Weights of a small contrastive image-text model.
Model: 64-pixel images, encoder arch gmlp, encoder norm rmsnorm, encoder layers 8, encoder width 160, text encoder layers 6, text encoder activation relu.
Training: adamw at rate 0.00098, 7600 steps, batches of 256.
Data: trained on small charts drawn from random numbers, 9.6 epochs.
Rows from block 3 of the image encoder of a small contrastive image-text model, named by matrix and row number. Rows with one number belong to one neuron. Each number is 128 + 32 x the weight over its row's rms, rounded and kept within 0 to 255. All counts start at 0. Numbers have three digits each.
After each neuron's rows are labels from the 100 images, of 14848, where the neuron reaches its largest size: "patch colour" is the nearest of a few named colours to the mean colour under the peak; "responds to" is what is common among them. Only what is clearly more common there than usual is listed. The data: small charts drawn from random numbers.
# u: gMLP up (value half) (encoder.blocks.3.mixer.u.weight, 160x160), inputs 0-79
# v: gMLP up (gate half) (encoder.blocks.3.mixer.v.weight, 160x160), inputs 0-79
# out: gMLP down (encoder.blocks.3.mixer.out.weight, 160x160, transposed), outputs 0-79

u.137:176126178117147109096066173109140069156185104100069054105072111083157099157070136131123112121143107082173138085099112107145125104110095106144106157102131148145133141127052118085147161102103133166087081115098160155122155171091074101116117179
v.137:103125141096169142174137114141145112114131130153140161192124152117137122145124149123117140180137140120148121103085108105191136174084122151105146183240099124119150190063131144194083153171190160091124157177076099123151150162131162114162098101
out.137:130071122114120129204136134153146230124133066156077143106174123206152187119149118123099098114170133146147138164099128178113085094119106156123083150138068111152112107130084144160142083085111082097194194143136092150126118137100157156115155112
patch colour: purple; grey
responds to: dark theme; pie chart; heat grid

u.36:149129073140115139073172124131129143153138192097113152117068108097145132101114129167086158161138113102128169071125132078082110104134153073108150136149133095101129088180117130228130121124100150150077153085088078164067107080128127161154166129
v.36:148090147105090130126134127125177171066122103130073149189225158136186139145104084138070096140106091131144149177135084151203166130141128186152119158132134153155117143124151102144116127068169079084155153118112155069109116103162128084127119138
out.36:140116134099181154118111101135173137164110119142128138118105156185111166111166123101044114103109114168186134108128153189116181164132141086151136103083093087160130150097103072136126084158095122068158095170154097083200122112085194073126110116
patch colour: brown; black
responds to: dark theme; pie chart

u.31:141099149055067157144060127166137150170127146132132093123093129084106141168078111184157133176066138132173127187102144106143137112118121172161122125094147179153179125104135096194129146133134120104114183110147133135091155105070151156162125137
v.31:136093100121073170136057114119147131069115121148137106177143111090114089052145142107133114118118139157090148133181160108087079117130088094105101123207091123125160207109150135153098130103163167121135157074143089117154108132141087104102144119
out.31:108130069168097103109164104151164131123137144117080105104175143158101116126123154156107087091146106112091146113168122119103131126136128180108070126123105096046120130046135176086085159128121082092150143179198126097098084100111150087085161081
patch colour: white
responds to: horizontal bar chart; grid lines

u.153:108108086086126150098123120094146174140205103185128134106151188104124149148079151155148178132117103122108104155140148074179097183057147117157102135102117109187204199095124175114098133089108133070105161084106117116125131153139104182062155153
v.153:146195160122150093172186147181075118207147095082050116125143105131104156068138172140131124119141135125132121094100059111110154161144058089134119160112154139068120125146190124104133115099134159167144139134129158114079172143115105098128140085
out.153:162104098192118113131151089149149155116168134138083142106143088188141161084117133167158128088083082100167091123166115106097122068110173097110086090171106101164140167069156159147135112112088124150081119082104122124164108093075176132106180151
patch colour: white
responds to: heat grid

u.49:189118114136131155127133096091093102137104146117126117146139065134106131101185130101082153162166117159055196088146107131133098154103067111196183199106162133033115091119134112124169154145146116124111118073152090111117181092115111135148119189
v.49:117107155123101144186116087112189109171140197088143117167088122090096095058146070103161133132146087200148134118142143134139158116150149129131118088123179098112144145119133124171168125142116121174151171144103217141161160197132062114179080141
out.49:116173154116084122155195179137109137102091102195176093066076134122162149164098158157148124114132146126066157126124165133107137116148207152097100073090156177133156193107103156186074124116092108159142143128125181136089055205143095153130141182
patch colour: black
responds to: dark theme; pie chart

u.50:153120121113105115128149091117122123127148147043078094123144121140064136088147140156099063144107081155085149076101120094088064125224105100091162100162079113148098144157117124118171121105116132084136159186166123143118107098043137115119161117
v.50:094141142115080079143136099099079105094134095093084133146111119152184168164134119141150089146112114134202102083134121125090085139121111109116175151149158131147123093142127099115097141104113113162188144135146181137164101134132173118134155149
out.50:089087120066137143137133125112177192075147098169156085120180127125174143129123068129134099103159133142187068122108119156141136132125081120174109126116135132164080117093106091099187099113158128099188090135084147095110159129143166084099145125
patch colour: brown
responds to: pie chart

u.86:185157105118113146132112168136146132133179132088122130083088065090154160131172119131104123183111122108158159081146076085079143102171129075123150099132189118129165166156174138144131097112133165157194124130074151132134127103143183105214118115
v.86:118099165159153146116083135133064138116180131119096140143075115132159133133158128134134162113118196184171149148126145174168175100142125132162157131089129068165133152104208106120166120135150110092102121084123098188151178147190099117041125154
out.86:107137158101066129086140116167151171109128152155076133096214188099099139116184111158123120098154103098171139119126050099129160121145170203117093122114147111138150148121094159144096147079109133100136126113126177139138156100113101130115157115
patch colour: brown
responds to: dark theme; dip in the middle

u.106:081104131132123096117169131157151171109190153167196123133207177125138109139122121157151160107112126085142111165130168078136172187061144111143107069186132167166158183072065130099090153144127152154167124190118162127155079144107122127103114157
v.106:147126129192169087137110087071077127106053150139137159123121123117117152112104200116068120153121101095096148091178111183109087106159138131081158135112107192062151159124135127166152089112169136104172098082147129118192122085168083073158150154
out.106:160131181083143151183165115146188180113152136159071117197163106182129137137122150117108107105151129123175123101100109154107208148141136107098112101123139088105167087186167108123112135104139172121147184143087119144086098161118102104121169114
patch colour: pink
responds to: heat grid; items: three

u.63:143123135156099154177154107167200101118108119170131098133152151089108116126106105129098089160102075151115085168125117183166138170115200146113125088100108158118148108112093123085176118175142156139104117112138076119189147172197155139080095102
v.63:134122106154138115136052132193135144101181135111185071105128177151086091130170063132117063103110087131117150156164140150129127144134183085155111102097134126163134128106075145081161130167151144137083140177117096132132094167111165159109095129
out.63:119197109106103030093160149139104095163106125130154110176101153169085101111139123162158184142144156101091155138111126097117075143116098054151127128175065112117161078091146148080151197091128111191096141180120164176083126214138175149171109117
patch colour: white
responds to: grid lines; dip in the middle; lollipop chart

u.96:132102104117166117129128094099171078090147137107152165140181151165163128137155076150098173154158189136067138092156163122165116111111136107085106094130115114117190107188101089151196139092163153091179183097167133100149177170117135151112091132
v.96:123121091160130113173166162117099166155139124115128121151131130176124106102088131148104147091105065118158068142164110126113038131140099131189149104164092094155115148090148092122119134118199156141148095161118150101114142145158096165070121129
out.96:149155157137105169153120171112135183089110055143176102180136173148092131110118174129135139144190108140079084157114104106165170166109159125112095154097166141114136093086090116164104134138122112159113198115113127120088168103111120156077154075
patch colour: brown
responds to: dark theme; heat grid

u.110:142055151168132141131075118154173175141160138109167131112102160098102069143124170123153064146123121103158082164117197078178141112114122149101128100127117130143173108158099161149155136102091138180119166166148090137128161148147106159129109115
v.110:096100088108159116079120093112095114136111138140126085106108112118094158162134127173165109116122166142104083165176206183137185151154179118190145119075123117144095221148183150167089161097121146150155119135122134120128106125138106149056105080
out.110:175116108138105112186161138132136166142120133124080147113162123147081207074150130117155079126158066089079136135087143055105099107157142156140142141121105135068122146106100115123107182166135110085152140156170058085134108134061095106099202074
patch colour: pink
responds to: heat grid; horizontal bar chart

u.120:086123122132173093127154127136142165106180151141144088127097140104132122104157122106125172085167128176134147097115155101119080066129186084107111140146128110133096210117106177133128131125105125116079145183132196113137105136156149129131112102
v.120:134160139175070135086098129071164154075116153129191109116199168177117052117169088133166135079060149176162126126123088097115134114116190089204157125099100084159111169130131113105164146175111101123112139139096115106131053212136175179102087127
out.120:150100178131141146134105107049159116161195083127128116147162058205166138164139154137114126092169139100114110085121095157115136111115089136055100169138144127140094123128065101149175117163181083102171152096135130152090164101074124076154153126
patch colour: grey; yellow
responds to: pie chart; ring chart

u.105:184093146136140051153116120090164150113120186101100154164126190113114089111153130165183132173105077162112094119095149110107126137093179133124090106080078205122105063155104157129142085174088139205100119144116073111100067147141103153138102080
v.105:195114114104098103120115111132093048172128081133173131082159162102150124064140150143102151119080076067113146109172133112123130176176059171084126078071127141121128117184148149089163107138127134162139147116097077112114056129145137151177142103
out.105:130167125181116101099135158156118138072154107135095144192169103153117144110170110105079163102137130151205103133154117095098079156072123081170127094117060094122129151055151149044125119086155125096177041133117120184111113113129143117176189106
patch colour: pink; grey
responds to: dip in the middle

u.133:158163108153185134096118149112134109141088144138129084083146124125134070141160125190149069096073124081127093206145124087127122127105103078125108091069153124168096099086141133127129115170116201106120127121125136175145121097100165110091182120
v.133:120147111138121085189124142114141208085137124143095141138094057171105194145103084137137058116117075173135132099132155166127149156112111159136122132104116121177132113098147054126127142106137063120197173152068112136131112203163104132070133081
out.133:104082129129130143124128076166097119062148151185114160155137121087125196141093087122079082087174104081144098075145097143133150184121101151149112110146115108137128086196105071125107180100129114148093130123092171189137103051116124115126086091
patch colour: brown
responds to: dark theme; scatter plot

u.132:147202108153137110124182132128122176184139112092132152159130153194083136112133193047135108133119155178111175103084102144120089101194157140058153141185126099073120148178097139140178109122122159086119167133141097107117168112186159152146149116
v.132:121169118153130110084173141115124089158130108074105124088115124141127099126153134136124163081141169175100160093129123053096095081144122118191157151122082121154113145173183170121114138109145187100137029097151162112100162114178121181164116144
out.132:134143077151159088114113154071152087116114139104118129106088101086072145098168127120133120117135140127047140132133186099129140088129122149093210151117165148157110103149087171168163125138088053183132114100123124118090138112137095136122095121
patch colour: brown; black
responds to: dark theme; flat; bubble chart

u.85:122097139104125097194095143102137160035133189129144144192139179169140140123106101111158087096198135118130136127127074138157128179153125114135145159162116144103135182128079118139139166108194118103151169137111218123142110117108156061127124134
v.85:154093131134089160152115078114133112144100154124182153108113101110133121141086094122115150163131119159116088120174140074114147172072148129184128104120166125155162135121089173193075133103151120111114160097072122124147088146111097123088174199
out.85:153100123124097161161141087158114149112109142159113127151176186089123152128109075091137132165150123144147121117162142158073106158094111166089084155095157045145160139109194093114096062101143145124131130072185137142160105117076180098111120173
patch colour: white
responds to: one colour; radar chart; items: seven

u.87:115111139116172049115147143120111102105134120100104142100119133166090131118160157146146197103133140104117105135138193088147210113130096111154128123126087095102137179095116140074102118122122176106132158149118175189123146158085138147097163118
v.87:097105101154146141154134110087140165066111114089071124111147126121154116159173149149122054164136068136110136130181157124124146138109210107084093136144151176152112123169054098152116158175104089164125145134114177137208089114161181085125133090
out.87:140130145110139107170161171180136169146157165150057119139169157209108210137130075077071095138132136164120139069084140171132075145109112165101082164114129131066106158084112085104105181102187124074144116146103169125115069137143139067113148135
patch colour: yellow; green
responds to: ring chart; pie chart

u.116:094115093124179149126112089164094155150184130158118132153154141137102152133142037112115126055176072163079154118188109186155073187161112137120176130185130064093116157108146111124123054079129132101113137082119105120106126078081124112129188121
v.116:099143109141130146159150151127145147062154120140106124117152135159146116120082049171147101089135122132136096097128126143122165102093124203107087055125136090123173160091147156117087161089132098143173176175078147117125111124117138106091075150
out.116:098083120151149124143107096145155113104153173090159118151149107134123151137134144128188151172102119143103111123122163075123062093119182082202151128144188107169154099145107098074157147129113135137095132040145125113182122132118077101127082187
patch colour: cyan; grey
responds to: pie chart

u.20:120144141136124182084087050058138109155143163079126147128075062160078143133124150085151107195139120109092164147135157127089123160171106115135118113084122163104154085171097152181104105197115169172031137108121146129145115122097154137149128160
v.20:161106159090104113120134184086141095153189156092105133103120118103116118101119155108174076126077105123121143128109135080072124165115120127163129181094154118125185141126071116117142110129091131124060082141089145182107107127084113149162121186
out.20:154180146172142128153164107180116094102086129157152120163115119123140107098156159099151092093102138126153118152102185104135188090106127123156135131148089107189135142089139162050103133085132136095165100151109122127095186171110147105071167077
patch colour: brown
responds to: dark theme; horizontal bar chart

u.71:056129122105100120128134167144150152086141160193122099080223162099156129141101080162130162070114118122133121166116120127166182193129151121113106114126117175159174162072070130116057131090105117083080159144104157108163118130079136120054134080
v.71:108104089128136129120096112124083111188190089107102158180097059139098141053180077134089167130166125127141143095126118112079079156182105078114142172154134083066110135107086110087129101121104167085200173134149104100134174074066128107126149141
out.71:135126129137144111190150091126092166136135070144110119158126111092160173083146132079127147116140150142148128141079083180151124104143112098117056116145085051146098159084135079139119109168136124105161178166094111094127092041145145151143118088
patch colour: white
responds to: pie chart

u.159:103072105164160146136076120093162161104122138130099161183026129136158113088127129121124138155147143123179097078167105118135158179139101160094085112107111122117141120068131121152150111163152155131130147141114136085161141141166124088155128124
v.159:108114138146109077111131143124148117147132140157096133187191176172168107155176116093124144167070126134189111070106141126124131110123092066130149165128070093194195168143194183127088155129158143076217141157104126131127128079161153100098104133
out.159:103143129095119160152171123133113157099147102206132127155136119151122120155151151208142139103122082145166106084153090120137143131163164090093152094171170128119143182122049138141108155131073133149159125150097108129094078185164130199132145119
patch colour: grey; purple
responds to: dark theme; pie chart; ring chart

u.61:158109106148168126134114058096059129123143117080129154144131066138163203080094083109121169142130133171119173099126057153147088111108091100109153165131138113138112131092125112166154122079135148093160149077140068109150174099122075109166181139
v.61:083154177149116155175156148106148154102108133117104082150132121074099124132119157013108143082148125172129142023101118092165097195140111129128161136118107130146200135135093125146093131107145153116122190130072156124138122143099141093131071201
out.61:096182123145082180136181158108111148130115102114159156082078093131103154131112190116139103132074148115054124117109108068110108090132154123126160084147153119100178106122108104153051125129125103150047119132106121163078095166157094161114121181
patch colour: black
responds to: dark theme; pie chart

u.121:117141110115146115127156159122148128198124114134134108148124149073152165138112077121173166125198116177080162067125096193162156149074041174075139100075141153123162131126164148160108152104143150148161071156089128195141132140152077108077083161
v.121:121073156123187108159113136122184184184126155080103095110129193148146153106133113105109132182173141135140130156194186120177169189089148255127089083165108143151148166098139134143149117124134094093144124137113181120164116135122152063110069191
out.121:115170146114111167148132098072121107158077085081087122088095120135106144084180153123186120089161127112126109093111141061169129111083158165148129156102146082069175128145094152183078056203137137160108102108191116165084130110114105179165102139
patch colour: grey
responds to: area chart

u.77:099084095127198157148099083149152133197178073120118117191090124122138137135076116099087135170154106136122139089142116114110115110106122140110163124167115096107164119139086103159147117130105148090144176103141081089145188126085127102093120136
v.77:085122134107110140111146135146214161099161109200101127077151188105165127201118172177123129160138086114145149142097108133116121122089119173123105099179177209151114149101097095191114086121126153121172161121158055126133135127149122137105170123
out.77:110165114119102112131090118125170217109169080138123151111141111136125093129098180177129143175098087108132111127097194099138127105053185140117150092166160109153131154124090088164110117084093129141144133152129158146146106117189156108073083175
patch colour: black
responds to: dark theme; pie chart

u.157:133118151170108178143107103091152098150121141098100129128110099130079104089169106115108136179164162153110134114159155145087076125168125174090125168139180094123139098110087141128149115075144116133159164098111129130161139091166160077076175178
v.157:124143187118154160177174138134160129148180054161138077178108099172128157109158099164130101061138081147124124109165172101170114127096114159179163118118125142115195151071113170109105098172116124080124114103111120183111158177096085133139112072
out.157:105221112104122198132171146123099136124189119144133149061080117115090201114073133150128161107100137105072142066117143146096138139163182142133175163109113138147141131091109164120081071110126130184117139106107146120169149153153081149079143168
patch colour: black
responds to: dark theme; horizontal bar chart; radar chart; kind: pie chart